{
  "num_classes": 7,
  "norm": "rmsnorm",
  "parallel_block": false,
  "muon_scale": "original",
  "warmup_steps": 570
}
Rows from block 3 of a small image classifier, named by matrix and row number. Rows with one number belong to one neuron. Each number is 500 + 25 x the weight over its row's rms, rounded and kept within 0 to 999. All counts start at 0. Numbers have three digits each.
After each neuron's rows are labels from the 100 images, of 14848, where the neuron reaches its largest size: "strongest on" is what is common among them. Only what is clearly more common there than usual is listed. The data: simulated stained blood smears.
# gate: MLP gate (model.blocks.3.mlp.gate.weight, 640x320), inputs 0-79
# fc1: MLP up (model.blocks.3.mlp.fc1.weight, 640x320), inputs 0-79
# fc2: MLP down (model.blocks.3.mlp.fc2.weight, 320x640, transposed), outputs 0-79

gate.81:485446529464505474499496480495508506506470523489542502538488501490504472515519508469494465537515456522536535475499448503482471509534513529522484491514472498481482509528470502521454526530508579523496489493500479454500501489466508439499497507
fc1.81:540487502513481520493462482461477532479527531528467516496491489492500486534488507509499478519511494487496495452510550449496523528488508492482514504498521485555481505491498489474501535498521517485497521486524443558525453497491484492489513497
fc2.81:491501522524514510483518513518506518506564491485501508520509493514457515475552520484489501466475477495468554484482511499490486550513488468477508512470485500464501482474493516508522487524489501521516482494506496495491501492532480505531451526
strongest on: dark grains

gate.231:551504500506492487465518455468524509466471499527501484529506485520489481534503526456464500525532432521535474475515487534507496532510498510508489477518472528505465488486524529474472538493484517483498496476452474529527462530506471484511482458
fc1.231:485536475482517504500535489492503485506482479488499495538523511497490486500507487499491537536499475508479501479468525473531533448456483493560501460530533517509515541450492482474531541476504523514502520445485491536555532500480482491470466500
fc2.231:479479521501499497524502545561515474556516537526513466516498437559514490498514550526522521438525496484467505543504488522466478490487507493487483502504500482502463495527510479550492487503488516503464472479510485474549533488503487507547484505
strongest on: dark grains; band-shaped nucleus

gate.348:523467476486503537548508477448493525495501488474480530476501523488481520481478464468507457537495471509529525527477490506557484487467453494496511499484515486502526450529510490534513422489478499540512507570522526516499506527537529491542505507
fc1.348:499481526482470513506502435506505496520513477492487541500493528518551458472475506495513508518491500466521501460489531489457522567477463516510480514502485497474558504496514509512545556476493447473506504457499500505481523516510462526521533503
fc2.348:480525481509501501516481485488502480492460535531475496503495461492499515528461497479498485489471478512531479530520495505500533499448517492490483485443476530506450518436475516461495486478523523472469516495502447522464510500505524548514465495
strongest on: dark grains

gate.195:519482516504479499503512484498511509516493493493520520537472507501475500499499494571498561516501501499515539510504485489509544487470492485535481502515506503507483538501528479466482516494458450488500517525524481509465499543479559520504558520
fc1.195:489441524531506510463503486504518504497503502466495501523478464518491502488583511508466546507483527467514532519480429455542532476503493457529487488484490475520532462502502480516499526538441479446506473536500519485479484497516513511514516501
fc2.195:474459497491500490460487442474484479464497514490512547486492526450542510477499505488517472463531510484489497531509460523506497542515479501503510502457503478500491531510469483490485501527539515475504528456461530504469524469504517447456516454
strongest on: two lobes with orange grains

gate.440:508517464478567481458486505521483508542479466543484531481487509501485509562511519452465512509476483475498468478491492476508493493521486476530486520477492511439501520467463504493518500516516528458549490517474482496507458461524523507527494491
fc1.440:500476517509566488487465556507509529469499507522516489511489503471495516496524494512510520501534481519486491530483515504519517469481449495513526502507535543489487483484466552471508512516482517469503527502498447470521471492481518501512506515
fc2.440:466480552529534465529508495496483523458510508513500535515480486511505480462473506538504500494515484485458461482444479500533510538501494501533500515492477485541529536525490544566532483523483464517439495464530513513455476527532515526475486502
strongest on: dark grains

gate.590:491493483510498491458501494503494527528521512437486475513471514484503523491534488465470488504541551488563514504476494491494513514504489452516515470530556477511492456528502479482537486525503418489472488483513534501487492464481510482508530512
fc1.590:536503511497489479527496530488519503483488520549455490450485524521502499491496511496483508451469543496461507470453446494489469509509514493455495481506475483517482509487473492556511511507460498526524473502511519498497515510480488531475511486
fc2.590:447508488470509459517454536496513468523513469503457467473483482531516507466493473500534502491445492530511498506451461533494491501544450505531471470465537519506521502528516549503494469496498527526458489493468463550494496489507513517492539513
strongest on: round nucleus

gate.38:459515513504517506489509508539523493534457506515501508479494525503500512538479489481486514496520489513514515481502466521506510480479508449544544514499557459512478530585492513474507551534496505498472493468523466515450501478519500525560476484
fc1.38:467549474499469508566514516531521486488520516467455486513541486486526494463500563529509500510502493480486490488494544505494508499490519499514490472523458541504483492506453504487479505531510511512489495485521498500482567473523479506455516492
fc2.38:487482517478493489468494469503511508484469470464478485481518518498535504524512515532501493517498517492488491490519571529457504539475558481516506502493498477528473488525505480532500497481482471476509506498487497496525498477492488511462510471
strongest on: lobed nucleus

gate.467:511529510471546509508485485534505518555504523496533541542508474511462488525462477493519498524527487527490540481483507527565483541529472508545490483492491527506484489488502516483511516491534495452498514447543510508550517542532500508491438540
fc1.467:477512464498501496542566500466498502448525495537512500501474524525502478475505532505493494478483445475560501515515528523473499486507517495512482544518473504487487469522496514481481472457494486536489511521490549514490482500472526549533542496
fc2.467:513484458479509495496526478519517464516492499510484498503503527523515479518483454554481529505534457511475528451470458507503498450517486503500502493478529492497542498539479454496559525483455517504533503493500536504493475446507508521489506501
strongest on: dark grains

gate.415:501480484476508509521460492470501528483473494501523516511522491516509511535515504482540518507490471511562533448478495469511476469491565527490465513529532492481533479532464504460512501495506483476448490448532505514459529512451524517512503494
fc1.415:497471483525475502544489489496468500521527517483497531510489541520533514507524528519498514490494486531514515460483518501469482489505565505467469483554501459516542477512479541462491509484468485497513513479540471550459518520443519557510493521
fc2.415:491473497488464491518478469520464485484530500493507511491506519468565542471500508546507514521475498497500490521494537491494499549488528469502533491504509534493476491472447530470495490496528494539502489520500475480494458517463497452516454490
strongest on: round nucleus

gate.120:491479489531483489479559503530457521523447539546538550508478495513484525540490511493519478454559468499532564506496463547543507513484508494509518483463471466511506541512446485533487479505487530514471518427534505474536502527560516529464523498
fc1.120:512520509493520471518428517495467474535475466479526499453504499509502549508481515507474489481484516497469490486504515501435519514524480523507503510486518523555489441526454481487483553519489529527479475551511504507450461456510530522521505508
fc2.120:474513508536501469506463543527528511480515482504474510511506543472494493468469507499501460472517558486521521530539509474503476525460472498496477513495528492507516446499455540515507505498487526498490476494507497473447460478507498545542500470
strongest on: two lobes with orange grains; kidney-shaped nucleus

gate.57:499522532503470554526476491484488498498520481510509485501496545456529523500474489491496506549485511496468470436486491502490494501453528487477497468510487449528497515527516483478525474493533521496494516496517485524495542483467506519520487477
fc1.57:525457462514500496525517507482487502497489508516520503498489485553521533498515487510487476489520508523471516505468511526489511466525466506494490446467559506503461494524538531491500494546530482480484447520516478499511491531465470495495491521
fc2.57:468532486482497514463504514547526509517560458466474512509495464482512469452514513517520465542456487547472525516470481481527498441525526504468498484543503484493490494510501537470453523541494514505475495536534498518529492497532513471494543502
strongest on: lobed nucleus

gate.345:482473526511486510508438518517532536546516505480503484496499517520482489512519492464445501475496470521553504494506534490475538489439522500470548496528546457486482508492515499514533473539519500493501524500506523503459488523503514492535469556
fc1.345:499517495493496484476504521491513518498513521492535480497498492495532504517493504482525505501490500493513502456504521511480486468481498521494543498486545540539487467522472483484477541512499521465458489508506497519536502461449434485498514521
fc2.345:486502521529518480468510555532515506516467487485485512522482527480450489513539519540479509508491504483516490530470517500468499480485483478504490519531490486514517471486516499520493509504529480499455486514452526501489492476493537493555495486
strongest on: lobed nucleus

gate.634:476471536492474531543485497485538518491528499508532477505495474494494455515476506452467515503522479508460521526502480521529490487522475514497525515533527472478477491540513502488475501527468538486483472455509529468513443562483508452500479532
fc1.634:514508481553504427495543472492505485502452529501492481494561541522491526535461492509481470492530528509517500482490512480486476493498500513481529532466456486481491523481471506477508475465528493530499516516499505510459557475480518546512525515
fc2.634:498468457491502544505458502502468470455507505462480445502519520478512492527485497480493494485519491469449550509478489498545480500510506518467493472472453478483484536490496449501491476539493477518503495463490480458497509516483507509531462466
strongest on: round nucleus

gate.460:480503504551502491468486507519485518484458512530495491509539492520508486570506497489512471505501476469515508496516505473502491504516487539521537449537503494516509484520508483500518513487509541519532516503502514529504496531470480499537512486
fc1.460:472510519490506467500551476486504505494477526489516465503521480504512479463477454555545540506515451504502508519524510574550530489493477514514512530494477519461496509510471487496506470506517510500497518514482560524526512483528523494445512503
fc2.460:491464483521513522494474518529495519545516489432487506522542479459493483497505485508532498499515460495489508508545443505525487514485560473478471510474505494517546531505445529488509519524477526503501565482506512492509524520457501519500446451
strongest on: round nucleus

gate.454:495489508485480474494462511518502525542488488471508492515493506466473540522466497467451499523498518480568501512484460480531481477518479522493570507488510490458509549531483464469486506486524518535536526528473449481498521480461485527509514500
fc1.454:513515508486495495508484512542477490496484490479509523464498512493478491472489491461493533484486534489470517505472463487473506524534508497506537531434455506474479521466466490488493503499480509523498468496500480503472502482495479539546505491
fc2.454:528496493432488532494506495471484502479474509504515533492507495494501486475489475488476528513513510481525484495514517500539506503491456488565507464488543504525525505556477532477506489451500438493464500482509504492530491503515451463459463516
strongest on: band-shaped nucleus

gate.204:519505507513476515473453498479560498483479527507491491504510535475513491521479509465529477493531476492521483505506474504559474504475518552501503521519491475459477560451512506477517522511501507539503475454496517496491496482494454505498533505
fc1.204:511489490502517496491513526532542503532457453492507504535469535545505500480463541561477510495504512497470484493509551515462498528549450436492469491489516488540504497468501475501521477535507483493494519494532512486530476504510467516518474482
fc2.204:489497486494456522512540510505519527544511460478545514503468532490503494447517509427453488487455515502451482524453502482471484503499485487504505495512486495505549544514526435532520526488515476491461450532444527522521482488542500509494449518
strongest on: lobed nucleus

gate.303:540479518495496487500494509514549519494520516490512486518491451498463527476532521468471553511513504519537536514517495467525473491494518523495537457545529538491519503520497515519517536485472470500520463479483528478486528487523475467515521493
fc1.303:511488455519525494504503460496487461521498492525466490498497471465473486476491530512481493527522496514488501480526484486488535480486454481472483474465584486498457513449535492502537555506497474489507482510492485516495482513503512488504485471
fc2.303:454492535488503511489546492509481511478521505485495526538478492466477490486520503473480534507512477497487529460508502479445468526535488511503475536522508487439519473503503553476540503501499520469521482517482478505450503497469458481496527517
strongest on: band-shaped nucleus

gate.280:486519499515475490514549492454503502488460521488480494478464514460486460481490451512455544559509446484489533488536515536476565500516517547549498504494496529484524501479478515515506503503508464488489479531495503537442441512475496533480447471
fc1.280:511490499509461505454547500510533506497502510540534558498480532505527536501489535521527478470518554489484491517463491504486475513519489471498500512483485503465458502496514472519474467501514476487488491491537528439536490498518509511493448514
fc2.280:490494501501525506523483496458525541477575505493532484479494479484468466470510530498457513517528501474470565488449485537550516449478522517472506514477505510536490480474456518475527519505520509502478522507488502476535510519500482451518429484
strongest on: dark grains

gate.632:488542487481525530508472509507501466500508544500456510546489511520490496503459506486468517575530515520517526483484471508483503506513481514476532501492516477473486550494544495482547520531517476485464506523537522502502464518503503528538499479
fc1.632:534488526469488464530536484501502530486510447486525501465510506524501506485522532514529527434488512482459478519544540502511493500492523502508453466513503531517508499526451508505454485473491541484535450468480475494479519512522504502471503526
fc2.632:516504516502491502492460475517480475479504495502487496481489502517504516524505497434500483543475501462550524523513479480541488526514526496493477501523520514502526470489489446498481472517525527493486533497456496480516490490483483512508443495
strongest on: lobed nucleus

gate.168:518540534492503509510508475485471486489501530561518514471452494508481518505512504473523478495500495509535535521509451502566539484534520513467569485493499522482477541505501498543482531495482524509455503456512499473479525518520503468468487514
fc1.168:519553553507495516486508480490511513455517527529499523493486495479508516496491427485508511481481512504460529529474561515490467471483514527509476492526498510488481491497480504505495487507481481475497541430503503529489495545529520495479444454
fc2.168:518497450501497473453456509532508536508514504507512503502490523497513494510524537588500449487520563496495526486502510519487526511484498510506508541529488498542503497455513484479454489526530497506516479521466427547471511522501492484482512506
strongest on: lobed nucleus

gate.270:504510558513511534476519530528481504493518523460514541553479485495485516517521487525466482502540502527505503517473492497484510468480466556530518510525508455492490487461431509495532512535519566515490488478494521509511519540480545485487468504
fc1.270:495486443501518463491499480470524490469506518555490521454536529512512488497445503502527526459515498490541470487505513472496500490497516471437498512509465556476532516554529483520473521437472452506513509500512500463472458517516524530512492516
fc2.270:522504492534525478457480538483471476513525509526465523466465510487469475493522506525481484530484523481459479491484526499505498489470477500498508476482540483446513473529462482478523503483489504517511515474489519475481520530492526524516486530
strongest on: band-shaped nucleus

gate.82:512506446481532529499539524455518513533484487536470505488482486515494485451492518468522447490510495489485478532528471496461462486540511508546505485519456514516510457520495473543515494502501470502475513536524497529497493467520496543514510480
fc1.82:461484456493492522511517504522515489484490476531479478517502495467481468454502458456530549495506485494473526504495491488473514523504503484498490469468510548504499458478474499527513530544512521496490492495531528457463437497485507462498477490
fc2.82:502524490569516460469513480472484494501509472473500510447463511463498494521530500520442521489511494478454513511511523517523510488475526490508511477505490478489542486482534487531529513492515530500511493456546509508467514516501503491498533515
strongest on: dark grains